Weights of a small image classifier.
Training: soap at rate 0.003, 11100 steps, held-out accuracy 68%.
Rows from block 5 of a small image classifier, named by matrix and row number. Rows with one number within an expert belong to one neuron, the router's apart. Each number is 50 + 15 x the weight over its row's rms, rounded and kept within 0 to 99. All counts start at 0.
Before each expert's rows are labels from the 100 images, of 14976, where the router gives the expert most weight on average: "responds to" is what is common among them. Only what is clearly more common there than usual is listed. The data: larger renderings of crowded toy scenes. In brackets: how many of the 100, against the usual share in percent.
# router: router (model.blocks.5.mlp.router.weight, 16x192, trained with AdamW), inputs 0-191
# up: expert up (model.blocks.5.mlp.up, 16x48x192), inputs 0-191
# down: expert down (model.blocks.5.mlp.down, 16x192x48, transposed), outputs 0-191

# expert 15
responds to: count: four (51 vs 20.2)
router.15:54 57 14 63 20 40 44 58 62 40 62 71 19 21 61 40 59 39 39 22 41 73 40 28 44 62 63 51 84 63 24 79 54 47 73 78 16 39 55 38 50 60 61 51 24 52 37 16 59 50 52 70 30 51 42 27 41 37 36 52 27 70 44 58 49 70 40 70 42 60 45 34 13 28 69 44 54 63 60 38 46 55 38 38 47 48 49 42 33 51 75 41 62 54 58 65 57 66 35 35 48 82 47 54 70 54 65 49 49 50 89 46 68 46 37 42 64 34 43 49 46 52 55 45 30 31 52 70 59 25 71 56 62 45 86 52 50 64 57 48 51 50 67 48 71 57 46 38 67 67 49 65 56 53 38 56 44 45 44 14 57 22 70 43 70 67 22 53 68 22 34 50 44 40 64 43 46 40 56 49 49 31 58 50 43 51 44 62 37 45 61 64
up.0:48 60 73 41 40 26 25 50 64 43 43 00 53 48 64 40 49 63 51 84 67 52 51 55 50 47 34 65 68 53 45 60 33 52 32 41 12 72 42 58 61 29 72 42 41 46 34 60 50 47 67 57 45 62 25 38 28 49 59 68 43 48 85 60 46 41 55 74 36 52 48 56 46 24 54 38 55 64 66 74 54 51 64 52 14 49 45 38 78 42 51 38 48 71 46 69 43 51 45 60 35 53 26 67 71 39 43 41 41 41 31 61 72 59 24 50 52 54 63 90 68 57 48 64 53 31 87 66 35 53 40 27 62 42 41 57 32 45 59 48 26 50 56 57 52 26 46 43 51 78 41 54 35 51 58 40 24 50 18 48 76 76 52 32 58 51 51 30 41 30 43 64 58 65 44 51 67 39 44 34 53 71 49 38 40 56 65 37 71 59 55 42
down.0:74 66 46 48 56 39 39 37 87 75 41 43 54 50 61 58 39 54 41 47 54 55 43 53 42 51 47 52 54 77 33 85 45 48 43 76 38 67 38 56 27 52 50 29 70 60 45 35 63 35 40 46 59 87 73 72 34 12 48 61 52 54 63 39 41 29 34 45 58 55 56 21 30 56 67 59 36 56 48 56 26 89 51 39 12 62 66 44 48 50 56 49 57 62 13 57 57 61 70 56 45 51 81 66 72 72 63 47 70 50 40 20 53 36 65 42 63 59 44 55 62 65 45 47 58 69 37 33 58 33 47 25 72 48 20 44 43 70 47 60 60 34 57 38 62 25 47 47 68 46 65 50 58 60 47 51 63 57 53 30 48 22 57 84 73 40 30 41 49 43 55 51 33 35 54 45 48 43 55 50 57 86 27 49 52 71 64 46 45 60 68 86

# expert 10
responds to: count: six (96 vs 19.5); robot (31 vs 12.2)
router.10:54 10 53 66 56 24 37 46 41 34 50 62 35 61 40 64 41 33 38 71 31 73 38 40 62 33 68 26 41 42 48 68 49 35 59 57 58 52 67 34 54 39 50 54 62 54 88 69 32 60 35 63 59 38 28 58 39 51 63 47 50 68 74 55 44 69 61 44 18 52 58 50 63 43 47 37 68 52 36 16 75 33 45 39 47 58 60 57 52 34 24 29 41 23 29 66 36 40 44 37 42 35 67 29 46 49 18 73 46 60 68 47 37 49 21 71 56 48 53 74 85 33 71 35 41 37 76 32 54 47 65 61 60 44 45 50 46 64 50 39 90 51 59 37 61 57 53 33 39 45 68 85 35 58 26 38 44 48 41 58 22 60 50 48 60 51 42 55 49 20 34 70 47 63 28 51 61 71 53 77 70 63 39 45 71 40 29 55 65 45 50 37
up.0:25 39 57 21 38 62 55 34 70 43 56 38 41 56 64 72 46 49 46 24 56 48 65 20 68 41 90 34 38 28 55 34 52 34 39 75 42 53 39 34 45 57 48 16 53 39 63 50 48 51 47 81 91 40 59 52 35 50 57 31 67 43 44 57 44 29 70 46 72 48 35 61 56 31 22 36 57 51 47 51 59 42 30 45 49 51 42 50 40 62 54 71 53 53 85 49 44 76 57 41 74 54 48 46 16 50 48 44 23 14 51 57 47 47 54 50 65 69 38 31 61 46 80 82 38 56 80 56 38 51 33 45 27 50 75 41 50 45 50 47 34 49 53 22 37 46 52 48 23 27 53 48 74 48 42 54 59 51 58 65 61 53 49 35 60 24 75 48 49 18 90 45 35 65 58 58 39 37 26 32 46 31 65 55 58 41 52 32 58 60 40 58
down.0:28 77 57 43 65 43 67 38 47 55 40 49 73 82 47 61 45 53 53 42 54 45 72 48 57 74 56 50 61 24 74 57 31 49 54 39 68 28 72 76 62 44 59 52 70 53 71 51 30 49 48 58 45 32 68 44 36 65 67 69 43 60 27 70 62 32 41 40 31 37 29 48 45 51 55 56 66 59 78 50 16 51 61 33 59 53 54 53 19 62 46 67 58 51 53 43 38 84 70 63 25 51 51 56 73 26 59 49 55 53 50 63 43 41 66 47 68 34 40 71 54 35 61 36 68 36 56 70 55 38 26 66 67 52 36 70 58 39 89 35 29 42 52 40 62 40 70 55 30 74 52 40 17 49 41 31 50 51 43 64 47 26 59 70 35 91 41 39 54 41 58 40 92 48 39 41 37 51 47 57 51 72 25 25 60 76 50 51 68 58 56 64

# expert 13
responds to: count: five (43 vs 19.7); hammer (30 vs 12.3)
router.13:76 32 38 64 35 77 47 53 68 40 71 65 35 42 55 48 40 44 47 43 47 38 57 34 33 52 64 39 46 40 14 36 25 71 61 41 86 38 46 47 50 74 51 43 51 76 50 35 57 48 62 59 58 64 36 75 37 44 77 61 42 35 47 33 89 42 48 62 81 60 78 41 45 51 49 67 55 45 46 38 40 27 55 56 35 58 43 56 57 46 29 66 33 85 66 30 41 46 33 47 41 45 58 31 47 26 63 31 47 52 53 31 72 52 35 44 45 46 31 84 50 40 35 54 21 37 32 56 61 47 53 53 40 85 45 74 33 34 62 71 66 34 35 55 49 80 15 47 57 57 72 52 22 46 44 49 64 39 55 76 41 70 51 58 48 25 41 38 53 53 33 31 49 47 78 43 49 50 39 66 53 73 56 29 33 56 81 44 62 50 65 58
up.0:29 19 39 62 30 51 24 47 53 20 83 58 50 59 44 30 52 38 63 38 53 41 66 50 49 39 47 45 52 48 36 53 62 21 58 47 67 44 50 56 47 53 66 32 28 70 58 65 49 70 58 57 59 35 59 43 22 44 46 71 78 44 34 68 54 55 36 67 41 45 38 49 49 44 53 45 19 19 28 33 49 37 76 35 56 07 29 63 45 55 45 36 37 70 68 52 67 37 67 58 36 74 21 74 25 35 37 49 11 66 48 70 38 41 42 66 41 58 58 55 53 20 62 65 19 54 52 40 64 61 69 40 57 39 40 38 40 31 43 35 49 35 52 47 56 42 48 51 77 32 48 47 70 45 49 37 41 62 63 56 68 46 58 59 40 79 61 58 52 44 36 59 46 33 61 52 29 37 50 22 70 33 57 72 61 58 71 40 45 13 55 22
down.0:62 64 51 59 29 51 75 48 56 61 38 51 73 43 44 63 70 42 50 53 35 42 51 48 69 53 39 36 75 52 41 73 68 53 59 29 19 39 52 68 41 16 51 66 48 63 45 26 50 54 33 48 71 56 43 55 50 42 43 28 60 59 42 65 51 76 43 33 30 57 61 60 55 49 43 44 48 82 29 80 58 63 23 39 54 60 57 58 38 59 35 43 38 58 54 54 57 74 40 64 47 59 50 56 72 78 63 26 63 57 70 66 34 27 56 44 65 56 41 65 31 67 54 38 47 62 39 81 55 58 67 64 79 71 17 34 12 56 57 84 28 50 57 43 60 60 54 55 56 67 68 20 25 42 30 87 44 52 49 68 17 59 65 67 43 37 49 57 53 52 46 28 61 30 72 57 60 56 65 37 16 51 51 67 65 49 61 54 60 31 66 70

# expert 14
responds to: count: two (92 vs 19.9)
router.14:46 50 66 59 76 63 41 27 54 52 58 50 56 58 56 48 49 47 40 66 67 87 50 75 55 57 45 40 28 57 47 40 59 18 58 55 25 48 80 52 67 34 47 53 45 62 76 53 55 48 27 60 40 37 52 32 42 51 60 42 73 78 57 31 63 79 31 38 46 50 59 58 42 51 47 37 73 33 57 30 31 16 31 52 44 74 62 44 47 25 58 21 81 40 49 62 42 59 60 42 74 60 60 24 67 39 64 41 57 28 32 39 39 49 60 28 55 42 45 81 57 66 68 28 54 57 65 36 33 66 50 38 49 37 37 43 57 52 27 33 34 56 51 28 61 61 29 51 62 61 32 53 35 64 31 37 63 53 41 60 46 34 56 50 46 46 51 52 46 36 53 94 33 34 29 12 47 69 71 39 66 77 79 48 47 71 69 68 51 37 54 32
up.1:21 38 58 41 70 46 54 76 40 48 43 55 43 49 49 70 75 46 25 36 55 54 75 81 63 49 45 43 63 37 56 75 25 57 56 49 60 44 44 62 31 56 50 60 60 47 56 42 61 66 38 61 30 66 45 72 29 37 52 56 75 65 60 50 44 50 58 34 78 69 49 67 53 55 57 45 76 62 58 40 57 28 65 46 45 50 62 49 41 46 39 44 65 55 23 56 33 40 36 52 33 53 71 51 48 34 47 35 67 54 31 36 48 77 46 54 64 51 54 42 67 29 37 34 40 62 28 21 46 25 79 14 55 55 74 55 25 49 66 43 49 61 51 53 32 33 47 27 57 59 53 40 52 60 73 68 54 10 36 93 21 75 32 39 41 38 51 39 99 50 30 56 57 33 53 49 50 43 55 38 48 68 58 45 41 39 46 38 53 60 55 59
down.1:38 44 35 35 31 56 33 38 39 64 40 56 65 52 54 71 36 70 49 44 31 39 42 32 24 40 65 47 42 10 59 78 58 53 73 52 47 32 70 28 66 68 29 45 68 64 50 43 51 50 46 68 59 38 45 44 77 46 78 65 58 50 40 74 28 51 42 57 40 46 59 49 47 51 50 41 35 56 50 64 55 61 71 27 63 56 56 31 14 28 69 27 48 40 45 47 40 45 59 26 39 41 29 51 57 77 66 44 40 61 57 28 79 26 80 74 50 43 53 63 52 85 54 45 48 08 60 23 42 37 72 40 58 50 83 47 51 59 41 75 42 62 47 62 59 41 44 51 39 54 46 62 84 33 47 65 55 55 28 45 37 28 38 73 48 70 55 64 32 60 49 40 70 37 34 50 55 72 38 84 56 36 48 58 57 75 46 56 25 45 62 63